From a checkpoint of a small image classifier.
Model: 3.92M parameters, 32-pixel images, arch efficientnet_v2, norm batchnorm, activation silu, depths [3, 3, 3, 3], widths [40, 64, 120, 208].
Training: adam_atan2 at rate 0.0038, 13000 steps.
Data: 101725 training examples, 32.7 epochs.
Rows from block 3 of a small image classifier, named by matrix and row number. Rows with one number belong to one channel. Each number is 200 + 20 x the weight over its row's rms, rounded and kept within 0 to 999. All counts start at 0.
After each channel's rows are labels from the 100 images, of 14848, where the channel reaches its highest value: "responds to" is what is common among them. Only what is clearly more common there than usual is listed. The data: abstract colour fields from 500 small random pattern networks. In brackets: how many of the 100, against the usual share in percent.
# convs0: expand 3x3 conv, stride 2 (model.blocks.3.convs.0.weight, 240x40x3x3, each kernel summed), inputs 0-39
# convs1: project pointwise conv (model.blocks.3.convs.1.weight, 64x240x1x1, transposed), outputs 0-63

convs0.117,184,199,195,195,164,218,208,187,218,208,205,198,214,193,204,176,190,230,205,209,184,205,148,234,173,200,217,202,199,211,166,160,226,177,240,208,187,200,207,180
convs1.117,188,209,207,230,190,193,188,206,195,185,179,210,189,161,184,234,177,228,225,222,173,208,197,183,209,221,216,211,208,209,196,209,212,216,216,211,156,181,205,192,198,197,205,202,188,198,207,165,224,218,207,174,178,252,188,220,210,160,183,208,185,227,214,248
responds to: fine detail (41 vs 15.8)

convs0.176,208,197,189,247,200,155,170,191,198,211,206,196,205,198,220,214,199,204,191,223,197,186,204,202,214,218,244,173,215,160,229,155,200,204,182,205,185,183,209,208
convs1.176,189,174,209,178,213,226,179,198,203,180,200,239,222,199,213,199,182,220,218,170,177,186,194,179,233,168,182,184,223,222,228,188,212,187,219,224,174,187,191,208,218,193,156,192,212,185,201,182,213,223,175,219,187,165,204,217,219,196,206,173,212,216,177,242
responds to: fine detail (50 vs 15.8)

convs0.92,208,200,167,200,194,189,209,207,212,187,209,196,211,189,200,199,208,199,192,214,208,235,180,209,188,203,187,193,199,203,189,194,194,204,304,217,208,200,191,198
convs1.92,188,227,186,220,197,179,211,240,196,206,180,181,196,175,221,216,182,239,197,205,190,180,185,224,199,221,224,210,189,211,228,237,203,173,208,215,207,207,187,167,199,186,224,207,220,217,212,191,214,173,201,174,176,218,191,243,208,192,191,199,209,178,262,198
responds to: mostly green (30 vs 12.9)

convs0.96,219,207,186,201,197,197,216,190,196,198,203,216,216,200,174,206,219,160,190,216,260,223,193,194,196,235,194,204,206,188,204,185,156,214,224,200,230,186,161,188
convs1.96,185,204,173,175,210,187,214,248,227,195,213,177,195,218,227,184,204,196,184,191,202,209,191,195,179,218,198,164,172,190,243,229,197,185,197,190,210,219,166,161,216,156,224,208,212,200,212,227,216,206,209,210,175,192,204,228,200,231,204,165,205,219,219,200
responds to: mostly blue (38 vs 13.1)

convs0.214,268,204,165,189,164,178,201,187,174,184,201,176,194,181,207,197,194,194,199,171,220,216,170,213,190,194,199,235,192,191,199,220,195,196,219,226,205,200,213,188
convs1.214,186,231,205,192,193,196,158,221,207,217,190,214,221,179,219,232,202,232,200,204,216,227,140,189,213,217,223,204,182,224,217,220,184,205,210,218,228,190,187,185,196,185,210,214,208,238,178,215,205,174,196,194,188,196,204,193,182,210,223,212,217,189,260,209
responds to: mostly green (42 vs 12.9)

convs0.38,203,186,232,148,204,195,210,202,187,223,199,196,219,206,191,216,195,182,198,209,230,139,214,210,189,224,216,224,195,176,217,175,195,188,166,204,213,187,217,204
convs1.38,187,203,207,151,217,191,198,183,234,223,222,212,173,218,262,181,233,200,210,200,203,177,205,169,209,206,184,157,213,177,177,183,167,191,197,195,206,183,211,212,208,194,213,196,182,175,194,203,228,210,213,205,190,194,197,186,149,209,196,180,207,216,180,190
responds to: mostly blue (32 vs 13.1); bright (26 vs 7.2)

convs0.208,184,177,191,204,157,150,157,197,201,191,208,189,224,217,206,187,187,208,185,195,187,182,177,187,212,212,214,194,210,157,214,181,211,197,178,199,189,170,231,221
convs1.208,202,237,198,200,225,215,158,189,204,196,189,236,197,193,224,191,185,186,194,193,191,160,208,160,208,169,182,196,214,181,188,197,174,183,233,208,203,199,189,226,184,211,173,204,196,178,213,191,195,204,180,219,203,180,179,186,194,197,194,198,209,276,209,227
responds to: fine detail (58 vs 15.8)

convs0.192,189,189,186,217,186,191,216,219,218,199,210,196,252,197,210,229,230,210,202,203,195,199,184,212,207,221,207,169,263,207,181,167,190,192,200,206,226,206,199,169
convs1.192,174,189,116,203,197,174,179,205,194,195,181,213,208,207,189,199,206,217,207,218,221,175,223,194,205,187,183,174,174,185,213,213,196,176,223,229,177,198,203,176,206,212,193,172,215,202,209,168,221,205,197,203,172,213,172,213,214,194,154,208,207,214,195,223
responds to: fine detail (36 vs 15.8)

convs0.89,197,174,217,168,197,196,200,187,189,225,193,195,209,201,194,208,192,185,210,224,257,166,200,224,187,227,239,223,184,153,208,187,219,192,194,210,203,187,206,218
convs1.89,201,187,217,160,202,201,168,206,255,204,221,247,176,211,253,184,215,190,200,186,190,208,191,169,245,205,192,180,221,201,192,184,184,192,181,203,223,194,187,195,204,162,213,216,187,175,211,206,222,206,209,190,179,183,206,211,163,205,200,179,205,211,187,192
responds to: mostly green (35 vs 12.9)

convs0.205,161,186,203,214,181,164,201,190,208,175,206,203,201,204,265,215,198,226,216,183,207,188,188,182,216,195,206,196,214,191,181,176,195,211,178,228,221,206,218,238
convs1.205,214,138,205,205,202,198,198,166,196,229,180,227,224,206,204,193,220,220,214,177,199,158,212,208,221,190,202,218,222,214,171,174,202,167,199,212,156,198,204,201,189,202,203,179,210,206,211,177,210,207,185,180,211,184,196,185,200,223,177,233,200,213,152,225
responds to: fine detail (58 vs 15.8)

convs0.83,206,209,234,167,213,190,204,221,188,225,190,178,200,205,204,217,187,214,204,189,200,117,217,213,185,216,205,211,202,191,225,215,205,179,181,211,210,221,215,209
convs1.83,196,209,215,164,199,217,180,167,217,246,208,208,205,214,207,199,240,200,226,202,212,174,203,206,185,206,172,171,217,199,157,168,174,156,191,203,217,172,233,213,199,207,193,192,165,201,177,193,204,228,219,208,203,198,209,168,183,206,202,205,178,227,179,204
responds to: fine detail (58 vs 15.8)

convs0.209,221,219,178,213,188,209,143,218,167,193,226,213,202,224,200,175,156,209,209,193,221,206,176,178,206,202,205,227,201,188,206,198,231,172,214,213,179,182,194,192
convs1.209,190,187,208,216,218,228,199,228,210,214,180,206,207,150,205,229,176,189,184,194,187,193,162,212,204,195,204,201,197,207,208,236,167,172,184,224,183,197,159,213,152,191,184,248,185,181,209,197,199,214,175,218,187,188,184,191,216,192,215,192,219,226,198,228
responds to: fine detail (54 vs 15.8)

convs0.42,163,218,192,190,209,206,200,203,199,167,214,256,206,200,185,194,201,216,200,207,213,206,214,193,213,187,167,195,199,242,190,194,194,215,204,196,192,131,208,208
convs1.42,199,204,172,229,247,204,200,186,174,219,176,186,192,188,174,170,193,198,187,177,181,211,224,225,171,200,219,228,192,155,192,222,202,189,173,170,205,222,188,213,192,203,220,194,223,196,235,196,183,212,175,204,242,197,167,195,221,229,180,203,187,212,203,196
responds to: fine detail (39 vs 15.8)

convs0.181,211,200,211,181,196,212,225,229,177,218,178,151,191,208,215,197,215,210,215,161,206,191,187,199,188,206,193,206,204,198,185,231,205,186,209,209,221,268,185,184
convs1.181,206,212,203,190,130,201,184,202,211,222,201,199,213,212,188,217,232,195,209,235,248,175,189,216,178,213,188,188,185,224,175,186,193,170,195,214,212,198,220,172,184,197,204,205,172,224,178,205,191,203,242,183,186,215,226,181,193,203,201,244,183,205,198,197
responds to: fine detail (50 vs 15.8)

convs0.52,187,174,204,187,202,203,207,172,204,188,202,240,239,201,182,215,211,185,193,235,236,193,208,204,202,226,204,198,212,175,201,162,194,209,206,206,212,139,206,192
convs1.52,187,189,189,190,233,176,222,212,212,186,211,210,178,209,281,174,199,201,193,184,184,173,211,168,232,195,200,183,203,177,221,209,192,193,190,196,179,206,181,198,219,180,215,194,217,171,219,200,233,196,192,202,185,190,188,225,187,210,187,153,226,212,212,199
responds to: mostly blue (30 vs 13.1)

convs0.186,199,215,231,169,215,229,197,206,194,214,189,188,234,209,189,232,203,240,201,212,173,175,213,211,199,180,202,229,237,196,214,178,233,187,198,202,176,186,218,172
convs1.186,172,190,199,208,214,197,222,187,178,197,197,175,192,185,182,222,191,213,226,228,189,199,210,199,177,210,191,185,197,175,196,209,196,218,220,203,155,166,245,231,210,237,188,181,180,184,163,177,223,235,206,221,201,248,187,188,209,173,201,183,187,209,196,217
responds to: mostly blue (50 vs 13.1)

convs0.199,198,211,213,224,189,177,232,197,205,215,199,193,200,197,201,208,211,205,196,189,204,166,206,203,201,215,205,301,192,198,192,204,192,188,175,193,208,199,206,204
convs1.199,194,200,209,173,203,195,180,199,217,237,220,188,178,208,252,200,216,213,206,216,206,200,191,153,192,253,203,189,194,181,178,205,180,198,221,177,234,186,218,204,203,190,225,209,175,207,183,223,222,201,237,200,205,212,212,184,152,212,213,199,179,203,169,192
responds to: mostly green (34 vs 12.9); bright (25 vs 7.2)

convs0.147,208,191,196,178,179,189,200,242,186,195,199,201,226,175,186,206,222,183,181,186,215,229,165,181,197,185,173,215,230,240,171,194,186,203,220,212,218,193,162,187
convs1.147,178,229,151,211,192,174,194,224,193,198,183,185,203,188,204,209,204,209,186,223,241,166,185,197,178,211,220,207,135,194,215,253,188,197,209,197,213,216,186,179,190,194,223,208,218,219,195,220,186,154,200,194,197,213,184,193,190,214,201,222,217,205,208,189
responds to: mostly green (36 vs 12.9)

convs0.222,177,207,177,200,223,220,170,245,207,195,226,206,218,244,216,202,192,206,215,205,210,172,223,167,215,219,168,178,204,214,215,202,201,184,197,175,197,169,223,197
convs1.222,204,195,191,218,215,208,246,184,201,221,193,177,198,196,200,184,208,181,186,191,205,163,221,234,197,165,171,194,212,185,183,191,176,187,153,219,200,212,188,215,167,220,190,202,197,159,222,179,178,207,178,207,200,181,180,185,217,198,182,205,227,174,175,156
responds to: fine detail (61 vs 15.8)

convs0.24,222,200,202,209,211,101,186,209,181,202,203,199,206,193,198,214,201,200,196,205,195,181,222,201,213,202,207,193,214,199,220,224,197,217,164,210,201,195,217,218
convs1.24,204,210,209,162,213,240,173,181,189,216,202,205,249,207,196,194,200,207,216,176,208,172,187,190,180,184,188,201,204,213,209,190,202,169,229,196,213,200,212,212,216,200,169,191,213,219,169,214,175,206,192,234,231,162,217,177,206,233,233,202,192,239,175,214
responds to: fine detail (55 vs 15.8)

convs0.169,174,208,197,176,178,211,210,199,227,204,196,198,246,228,185,192,207,223,230,225,193,176,197,218,191,212,201,196,208,201,183,158,207,173,218,174,192,173,243,188
convs1.169,197,186,198,219,205,190,248,188,205,183,208,203,159,204,201,191,196,189,203,221,181,181,238,183,208,199,181,180,213,163,181,189,199,238,193,201,152,189,212,217,197,219,200,192,177,158,218,170,218,241,210,197,186,227,187,205,200,165,171,190,195,220,180,205
responds to: fine detail (41 vs 15.8)

convs0.97,175,198,237,185,190,211,226,188,204,221,183,189,240,191,182,210,219,222,203,227,175,183,184,234,189,181,215,221,234,204,173,173,210,178,194,216,180,192,213,177
convs1.97,178,208,197,207,209,186,204,185,194,189,196,194,193,194,177,215,196,232,227,217,187,208,213,183,202,218,200,189,203,186,196,200,206,231,251,200,138,167,229,214,220,213,199,175,190,192,186,174,237,223,207,199,195,253,190,205,204,175,187,189,186,216,199,244
responds to: mostly blue (46 vs 13.1)

convs0.220,190,188,204,178,169,217,205,198,205,169,177,215,195,188,171,192,221,195,199,182,217,228,165,183,217,160,184,212,197,227,155,238,206,220,208,198,213,194,183,216
convs1.220,217,201,188,230,186,187,183,223,185,181,192,198,182,199,195,182,189,183,166,211,217,203,203,185,178,210,227,238,168,187,193,223,211,204,218,154,208,247,185,191,178,184,227,224,208,214,213,248,181,165,210,190,229,210,204,189,191,223,205,231,191,223,197,197
responds to: fine detail (35 vs 15.8)

convs0.197,201,198,191,242,202,193,197,198,218,207,202,195,198,199,211,212,208,205,201,193,190,193,198,200,204,210,201,313,200,199,205,210,195,195,205,196,198,205,202,203
convs1.197,185,203,216,199,212,212,196,211,215,238,200,176,183,176,219,225,197,214,199,211,191,227,172,182,197,276,223,205,190,188,186,234,176,213,218,180,222,178,205,219,189,186,220,227,171,209,179,225,208,204,218,206,211,221,199,182,169,200,228,192,184,186,177,201
responds to: fine detail (55 vs 15.8)

convs0.74,212,198,184,198,212,201,184,198,207,191,209,199,205,210,208,190,187,204,202,206,206,233,151,206,204,196,203,225,195,197,205,193,205,185,298,210,199,190,192,200
convs1.74,190,200,202,225,198,195,197,254,213,215,181,199,190,161,213,232,180,234,190,205,184,194,167,232,210,226,224,206,195,215,213,243,187,168,189,222,197,196,175,182,176,179,219,233,194,204,212,193,211,187,199,179,168,218,190,232,203,182,201,194,208,173,230,206
responds to: fine detail (52 vs 15.8)

convs0.87,187,187,197,212,182,146,194,240,199,196,199,192,205,218,232,206,215,226,201,182,194,194,171,161,253,200,190,185,210,205,205,192,199,214,182,206,215,200,220,232
convs1.87,225,200,185,207,193,209,145,189,174,220,198,221,223,215,201,186,190,205,188,210,224,133,223,209,182,177,181,213,184,185,182,196,200,154,195,200,188,219,208,199,176,234,177,190,202,207,207,200,174,196,201,219,225,183,212,173,208,218,197,237,190,217,179,207
responds to: fine detail (76 vs 15.8)

convs0.239,190,181,213,177,208,213,218,209,198,217,191,167,198,230,208,209,185,188,246,193,237,164,205,215,187,234,195,210,176,193,205,229,205,186,205,203,222,213,213,247
convs1.239,235,189,216,176,174,207,180,201,243,226,232,224,181,230,215,177,229,166,193,197,205,202,205,208,202,208,175,181,220,206,163,168,186,168,185,200,236,211,205,183,186,182,211,225,168,191,212,205,195,214,234,183,188,187,228,198,184,207,192,206,181,210,194,172
responds to: mostly green (33 vs 12.9)

convs0.64,180,186,194,204,179,179,184,197,210,172,198,202,225,224,206,222,204,197,195,191,207,156,195,188,237,221,197,182,215,174,193,163,198,197,153,210,229,179,235,207
convs1.64,210,203,185,214,217,177,198,177,214,197,211,231,196,225,202,174,208,189,168,195,211,202,224,170,235,168,172,180,200,172,184,184,169,245,212,212,152,203,180,215,182,219,191,187,200,164,229,189,207,201,181,212,199,181,186,182,187,203,175,211,233,223,212,209
responds to: fine detail (58 vs 15.8)

convs0.99,217,184,184,160,190,208,175,207,157,204,203,201,199,202,205,192,170,174,201,183,253,192,182,206,185,201,216,241,198,158,194,205,220,177,212,218,192,205,186,198
convs1.99,190,199,215,180,204,199,171,226,260,221,203,219,191,188,238,213,215,205,190,196,204,219,149,179,222,211,209,186,199,208,196,211,157,190,197,214,213,184,166,200,185,162,218,237,182,193,200,222,221,191,199,199,176,188,198,188,155,208,215,189,219,196,201,208
responds to: mostly green (33 vs 12.9)

convs0.141,204,189,232,191,229,193,208,178,182,197,214,205,196,175,233,242,196,186,184,195,197,158,222,211,189,184,214,228,199,186,220,211,180,219,151,222,202,193,175,210
convs1.141,195,175,210,159,231,198,160,163,208,243,207,216,211,214,191,193,237,218,210,173,205,203,200,215,196,207,210,196,212,194,183,185,187,180,208,188,203,163,217,231,228,204,214,173,206,207,179,204,204,182,187,209,227,193,200,175,169,232,207,189,197,169,154,194
responds to: fine detail (36 vs 15.8)

convs0.124,182,164,204,204,147,178,187,226,203,193,191,190,193,218,240,194,193,206,203,184,180,201,153,162,213,199,217,192,206,181,191,171,206,210,184,210,216,206,199,231
convs1.124,207,167,198,214,178,191,143,206,207,194,190,262,212,194,201,218,202,205,190,217,229,160,183,183,232,194,213,213,188,213,182,200,190,201,198,212,148,200,192,194,170,197,201,209,194,208,199,205,199,183,197,186,198,201,196,177,184,202,195,248,204,235,170,222
responds to: fine detail (76 vs 15.8)

convs0.16,233,173,227,165,203,191,226,191,174,231,192,205,192,182,200,208,199,172,186,210,186,217,186,222,170,183,215,252,201,175,216,191,194,211,223,207,191,218,172,199
convs1.16,176,185,211,161,198,197,172,217,215,205,214,203,193,198,204,219,204,219,220,207,197,205,167,201,184,237,225,187,189,208,216,220,205,170,234,179,217,163,219,202,234,168,216,204,187,231,163,227,224,198,225,205,200,226,215,208,172,202,227,171,172,199,190,217
responds to: mostly green (38 vs 12.9); smooth (27 vs 10.6)

convs0.68,191,183,190,196,207,224,170,183,198,195,232,212,217,206,211,192,172,178,198,214,211,204,183,200,173,199,213,225,191,167,205,162,227,178,220,224,178,143,196,203
convs1.68,184,168,217,209,230,200,190,209,226,212,184,226,175,156,219,218,196,212,199,181,160,189,177,198,226,209,225,202,230,200,192,216,172,186,202,213,179,170,174,227,183,182,216,225,191,173,215,187,225,202,174,187,183,208,167,208,181,181,195,172,215,197,170,214
responds to: fine detail (38 vs 15.8)